From a checkpoint of a small image captioner: encoder activation silu.
Rows from block 4 of the image encoder of a small image captioner, named by matrix and row number. Rows with one number belong to one neuron. Each number is 500 + 50 x the weight over its row's rms, rounded and kept within 0 to 999. All counts start at 0. Numbers have three digits each. After the name is the row's rms in percent of the matrix's.
Before each neuron's rows are labels from the 100 images, of 14976, where the neuron reaches its highest value: "top examples" is what is common among them. Only what is clearly more common there than usual is listed. The data: single toy objects rendered from many sides on busy backdrops.
# fc1: MLP up (encoder.blocks.4.mlp.fc1.weight, 640x160), inputs 0-159
# fc2: MLP down (encoder.blocks.4.mlp.fc2.weight, 160x640, transposed), outputs 0-159

top examples: purple
fc1.47 087:555526452596536506440523515467453496515444466587458458476495490455555462500454563478561480422531536504506545567521510574437513524515566517462509449435500515511470451398597452479537457470421508498534517599621604592528418450603475494478434484450412459537467430517468474483544507487480431503476552579516537459546524518619490479609516496524524503519374414573472387518512534559519531437489533502487476529437543488501444502555568478522375520520493494463558484431479484495497506623586484
fc2.47 090:482485616429524512587524575496502553487504489576585544437549486532545427529570571537585582496543541565493472460454573428457530587446542498509578470576496463438571546491500496506535551454569454571455617485480448532581524500552498412482613484536520543496509468504557512457512562471459444572507495506403458481418390506493431527574584525515575591514541571587529495540623543482517518434480475490561502506551452471515525463554480474427539479492500505430444445503406530491484470472525526

top examples: white
fc1.486 089:651558447456454433489501405510503574566433551589474566545511539545386548462497569496515444440563473469492474444467441519506598436522442521535529588591489566433467557536430490524467560537492481530449533521430561461439553458526597498532550498537574547548437481532483480577521489531568499456526451616530500470525492491469523440424476543523510520517522496508449499515470498579473425499471556620457440535459567468526403499573472556581544532515558422504533461493547480540429478543458576
fc2.486 096:522478472370518485500510544595465550536445414463533487463497460424522464535544445437539509535570488497515481455542435487533428479549460591490533495529520505504434559461378532532499422518513557550490432465453466512597421513614555408424423469589460467540571624528509450548438517449509483553557482495466504495487440569566457495475568455488509537470573502563527536629555529463455513461544515552555490418492462584548521652474533477489472546590471539530517490486463547478559487513451496

top examples: from below; brown
fc1.575 104:541427525411517578542515437454501409445540460457527422470464432549483557599508418450503456542456386500536512517543485498484431495470550605566569564560526473459433527514520542500505542528492526512519462578525502537448508478452470527566463436486459507479450532524500552458536438491524465491536456626547443459451538546488513521514506600394473537462530469393594616530505485571516519538505462518398410443601456565573528461430481438570539492459520585444442542518517534535520558543428528
fc2.575 098:448445448563442516414435480540558493516585473471411614431509514493469573509547523438375542442539406595493473496464502509461545494482494452506487427462483477540477432455457466573536502513472486434544443551673432509583531496505536565505602493522549494578520498530501523501497498525509471505477517481494521525438515453396571435541403478457480506588469430561495491472511513492483451497495459475553525571450515660615497604451492487442501488435535436533460554471494538489490475550505577

top examples: green; yellow
fc1.23 105:543471465486473501496458522445542545463434477556459443571535577527467555480464414591518504532548516453571515581540518514542379456424552457523447549421540440484477502458404489618444446473376565535501635511507474614465542507421464569554475453476475464531509609511539463568532502520433466526591480522510427489469448503367517549554523482545502434574572523481563418529464580540482504533517533497470515445553514527553484596502522491422553477483529504496536450479513527449536519465527584
fc2.23 098:485587531558499513530414470465582592503496524499432545438449591516491477499455447460456412467478571429556465589502507566438557549551597511585512483479585519545529451542505440471448562430468508495563552506581490465576586500455433452462519500529455560488500524484455467472490512419629509483453470493468492568577494518512552491447562445492501426493525542610449528424460423499477509489547535508465571536435470452458523630569518526406549472521534486431506491555539499540519477615463397

top examples: purple
fc1.22 097:533513444372463592534580527524435482509442518544484509432502435619561539496430464503527526494496458507565534460470477431539582596444447507468616552533449451469566486490471499473511498455527480434451524487468480498384513579583500414536439499570516509570540502503501566467509522559554461489430416611604475535563488471514598448485505519526520538537588500481408526530573536493553419493495583506488398448570515456469487485558448439523510575436520445525480504396498507543506529471505582
fc2.22 098:470526510449489508531487418487482489559345477557556444484521489556433493476578453474565567514447464562480427412481531530427604541526432547485411481437441417494539493485523545475473510526464484559601463401512460558518466507572515371427529514485500601468477488544476450466617387505513499518448496497505504528524512476509373415490546469534501462538424511514503471550460551463532563465526463471490504594484609394543485513442516446472445561530478473535562477433487440524479441441555450

top examples: blue
fc1.422 099:478482430427484410480471533441444475507487489465542466483460519506529472507525500441490551510526594492454536547568526422534524447507510481443455539415456524472406514540602512456471487502521443446512453471475479507525410458533566492582474630543439473429444463511579420544481549537472431426541543574441509545492477529507457508442432540585612551428539478392518507565517473473532561458362452494587493494493448425392538523570598432525496502492470509464486600498476464501419409457492453
fc2.422 096:488540444449507523612487416462489521503587512492505439459461396461494502491499311428542507506553431458446578481466458457513495464547479438538474466514501438470591392504489534543521533414541592440489515423481494551492504552535496552453448590581499499519522467530495440582530512459410427484597495533515494461374497518534527490451445481453535446441478441515481528465538472500464578551593490555532466492496532518475468483437482636534493490568547536503558557481431489538571564541556411

top examples: green
fc1.465 108:480462512647464507461574620412493443509556477418461463453481535397504426474415443568533421523549492484470500508429589505504589535463569471475460643525415558520491504515556514497468494544490521531479536512562475610538425544454484547469472502539524546500458462493585541445538503544472425521460445470421517430556485514466494522457536432467462468504470484506520478597569521517475546515525513460467537423668462501573452534484409521474471499472510377463525499456488515533403529551487519
fc2.465 111:551594506514534405528517504469486584483472551450506542426486425563642522501423422456483574581559430490492414576473482594543543575553612573552455472382517428462452510531476420479512538475509548477525515534466530503511552469465487485478485517569548531480464553479436489474501436418538422492521506517449385551397545532460502503480480489558475574527494511446483518473530443485478525504566430482542477580394535549404490523490454576504559551531577588471548506477438533485524517449427444

top examples: green
fc1.91 105:527440519563533385488552543408373421572565525595427499567549482511479544454411497471504458515488477462497478510620479511547509498469538485562523482482502529501533588473520546616588509482572447501537541504484429475517559549472586505477488578457593491498514516536490537508524484407494441430493452524497463474425476521541602484463485514550565490471465534450514577414406527447518520509441499595414483528483486477501455534554475396569529495589546479499483497472586525506491510614371551
fc2.91 105:533580437474484469550515533510489539460531435418497477547432563528563533422493473574558568471463409531559481476464462442589476435478528478592403441617512517518491476510490485455461488486523426503524548484538596550479519497600466464576541472516555455441565491482431505628604458501476437545424512501531494556474568399474533452490620514533491481522514519513508487520538480555432420652516489519508634486493504519549510408501487510462507470516570587583511495495542512535602474502523468

top examples: green; striped
fc1.585 100:498449460409527568524425507489525442554480583485423458565538423517450612529456582562555530509462495565425471501555505469579521519583492489393448582514527521506608471508461482450479525536528500431481612463560504464540607570478528441584490504565581474444524569557446547470460469484480441459513513417441489537449533527457471516518488575538455498504516494552479386499469552538501549541537483500547450423482584575523425484460512540475364493397533519445493522447447531483575430452505519
fc2.585 096:443571413550474536506577499570594478519488395537540455507463527539538436543454472486458437492431556486629617537471532449556573442461514523514510490494422520532538489471529486506522493549486485490501581449408423518467489471528589464476596501541530470423442486539441593542492387562541500544529536606467460530490501486446482529494509476515600462413520473516533537492574565485421487518492586502652538438538463537497528496491469528625543538643504544509506492525537520535463564475500486

top examples: blue; purple
fc1.534 094:406467557510471525470564415447508523429408483446489548521541456477603471436580455564516446562506471640518490497451449498527540528499547504484529436492431446494522515472506504595516535524470500522464507437509510514480423444536508518471449527542475589425476460466479504553540602594445503479492435452585409486400475463489456396515441566509417405568567413526404575446513477460449566514477510441466486543486461510554509587425427496446413483527520553545543567479533566465551448519469458
fc2.534 095:444523428449511438421439454473424532517532488534542497509469468531552520545518571486591495514477475485496554479541508554455492549424468490536521461463557525662501478490529492542477641398472577411505510420520455561486531478403430502511542457480447544650494529504551462597525598433470523443493524435478535577567599462492494488487413452562462390492515595452546469485573560504492501505535528491629433592466500577452534559458473494535518476447469523469491551485489509493520504476519507

top examples: green
fc1.178 105:445532541487385524476513543384520507474584584466526485513470511518518443483493450558585508450449508528507443555484427456524510475558568443464406522573521419492422495470432566555473518527484547464464528540403554445528567519518454536452433480514604501547552565521474471531571528468560534563489486539479492528533561542435506434517528398426362483479476459495526440527527435518476500515603485506500608492554636528575507548377483507409558551441541475470462513503510581523584492485507518
fc2.178 097:578508474432549524436580520524522633498548523540395515403510527508442466535499430535519519493571580467528496489522491494479392507552572435374585380507502543428483459538544475414569572433518442496491511491423552638440449511482466510518451475437462518429455485417522503493453523611470517528526504454492500552498422543502530426452603542527500473489532519510562501427421565501549534469416473591552426525510457515480551471485555404441506474535487521489503494524447528446464547536507447

top examples: blue
fc1.567 092:473469466511487511426528490449563510523522497568624532476473559447530478507546534454477461548584503472514536540491477462524530499412526570583542532415440500582481466491505497592483538504563432346514482445497488502484466442459527622547486521481553537468502569529468623514417655444478509551537514527476545442522450562452548414501437435450441494436611450557457421477426537498508491511473510506495430461546483455500513583478533443536481522375494547430569552429511474520484453439541526
fc2.567 091:526508476570483572506553447505490452465514470451539397472448491465473531578413460539503455508513560493449488457471483476444518486525486474534512508590514576571531539484535488483528497382501516460515553436496452580523462424462482528471517448358582493579618538527562380521455516513485462485489496454486469490465468504515616584478397550545558511448427468533580547498494480454612547469452486583547419586527491447488472349533561532472401512498483448512527450510511582465525427522472428

top examples: green
fc1.331 086:538504560546569535408526520414506539537491533527478513501546473545473542591491521519429513553382596577474549458493520472592535454487498479437449432450571548529469520523574492540345540549476600509495479436505469474427484490415516511481448501473452512513488545468509435548505473474443432516505614455352464394481477567512418586500501470430510458524477497518554447497406509458526459441535522505597509470466453522544500540576507485491507553512560489515422586446470434432442582533468578
fc2.331 082:560560506465513539486517455493495522481511570644463464507447530474521517506474522536540453563441446528513471559476513439603516518486501542460457498517458462455505474557564560554479547450486514493436531497599488497493479368442437478515518497628482462359480479489519472490479536389507509485347444611453522529566504548567494537450511531581406434405510557562433548468471469552522460461522584457507430471429502446392446543423575474494472427511471487531452511490564562474527543443485477

top examples: from below; red; striped
fc1.188 113:577463564531634490547447483523448456554464481519445550404469526479509459540449532483460425527480492534578537502546502517520524553557483416527487494564524426568487480601513576490486534592554574485481538558519524459546571502483453493470566446481568543465430511470560576411529599459456504436426537506574614489526493591534613465479463512508528463465546508468478503453555467441427420468430462544469584531485444447507534505474474378456548475537500510488419505566455495420418562601503472
fc2.188 105:458488408428528537440500353589533532522525493419526573429411456407493555528556439587493459454485549441478547520561546496551496522553539558510446463570493567440472431525450531596508530489475506482453532529508530559535511516533496572539477537527412467438481416489442529525483456473521540532540531527416561471490460444534563464475462464452410556465492468558481553542551433419495503498524446443524588496449517523514496358406430488577453536443461523503470480545401461605585484557470497

top examples: white
fc1.344 113:427373463443474540487531490452447531531458420493483508455527472530499432570534553534528459466479445457560529470586506522464525534484484451465527543397424595486562537541501573439536530477504540509568556432504534487505576486462466472574555502489419487571567510517638564559539558493490592443546481483486508477528485522519528400353563511518444471426586521468493547466543471515510538494501460536584489536463540507395483480516424435512540561442426426441545566534440454502466441433607562
fc2.344 106:475527524535497501518549531502514451478530523491438462374541495487465572551564436429525555393566592517373539394547465519628397519592583558494534456472454486519455501436482482432546508435513423524438433443563547447471495544568500502539512570524429462544459489509499547505430456502522452533473525533523556522530511542517516491483611527501455497529515486472498588535454532525524480513514585530422476495536392441498441519594402519490521557485473557521574426361472527436420506524512513

top examples: green
fc1.589 089:543453495533447467428587591528560459549537433545551509468411468433502483444461481532511447537557453558468519507486442541506438578569593560498586459486551474536523507533506553596516497559463511531450591648456446407444473531443531423398382444494509480555495520482568475551583592574464511562527509565477485490504489580484493428510481497525471410532491488531596444433488484458534452441577490484533568481501478530503373441469477479474556509505449470447475512532471514526559596520443534
fc2.589 096:513544471428517441530447551510473504511422534559487584518465562504521486434417553614523459505523481521427476494474484442471550418547478481517471383581498474546506472519428429426483475423515519526475647486491495582448502528446505385551454479475410466453565472418453458438512476399491486539597569480425454574460594479559489509542577522474461576470477443477514466494445517484534593492495441479528592463511466508434523569473489515575570558563509490594478398429477477534472557496519527

top examples: white; grey
fc1.195 090:558572424575421528538544518532458536539559487591477501577498505430555495502480455528518553513538500474500516493473450498498500469539431489522600559489419432516442559490532508584505565537492501476448466451417527480440529491609686434514415517479510523463444507493523428490452515563571446475437501509444543464553448355510507558513549618516497491490434521561526533509441430577584444538502474522517470558493597522508487514490506528481436539534531580583410478488517469475544515580610439
fc2.195 091:412506587362598451573448493519448467492551451449509472554538457611533614514546452500602481580537566536491526499519459503515565492470479482566466492455590568531619532519465499498484529472540566419559474550438533551498526501503512425542502501463455646488535504490443459488505495546440575498455447548551485534493464539441406443507440451578524483455545473499472503527445542437509522589544540521507487449564519528524492468442538545511555534539461460579466514387422565581519479447530587

top examples: blue
fc1.256 095:441503542534525539455480470508553443570491431414492520462453395572498427490603510539481491419470411393532543456545544529612510479550624559585489524543411563555558474546462510508592514520503429535521489443431495459417486502474492445529535576452523502540523544449514599486501545526473570524548620460474435509440477439449448425551515462457453535533431467495461509506482547496474454457530390447464490592571447533516450509534523494385502497488500412525485546516439592495497541428512516
fc2.256 102:483499496510462477471476501554493575466485580447454543484470568537539548487519423432550449493515582529557494593559515409469438499457460511603493468490537556564495476516503487485392578462541499570594549480604475506560441467586473426468436501487476514435460542536457545440522492423500368495503456551510557498599449614518524507533495545501438526568391525544534497419400442449530526557519417461499505465410449596467457450581513526594479510446462538449499508455523554482468451508468419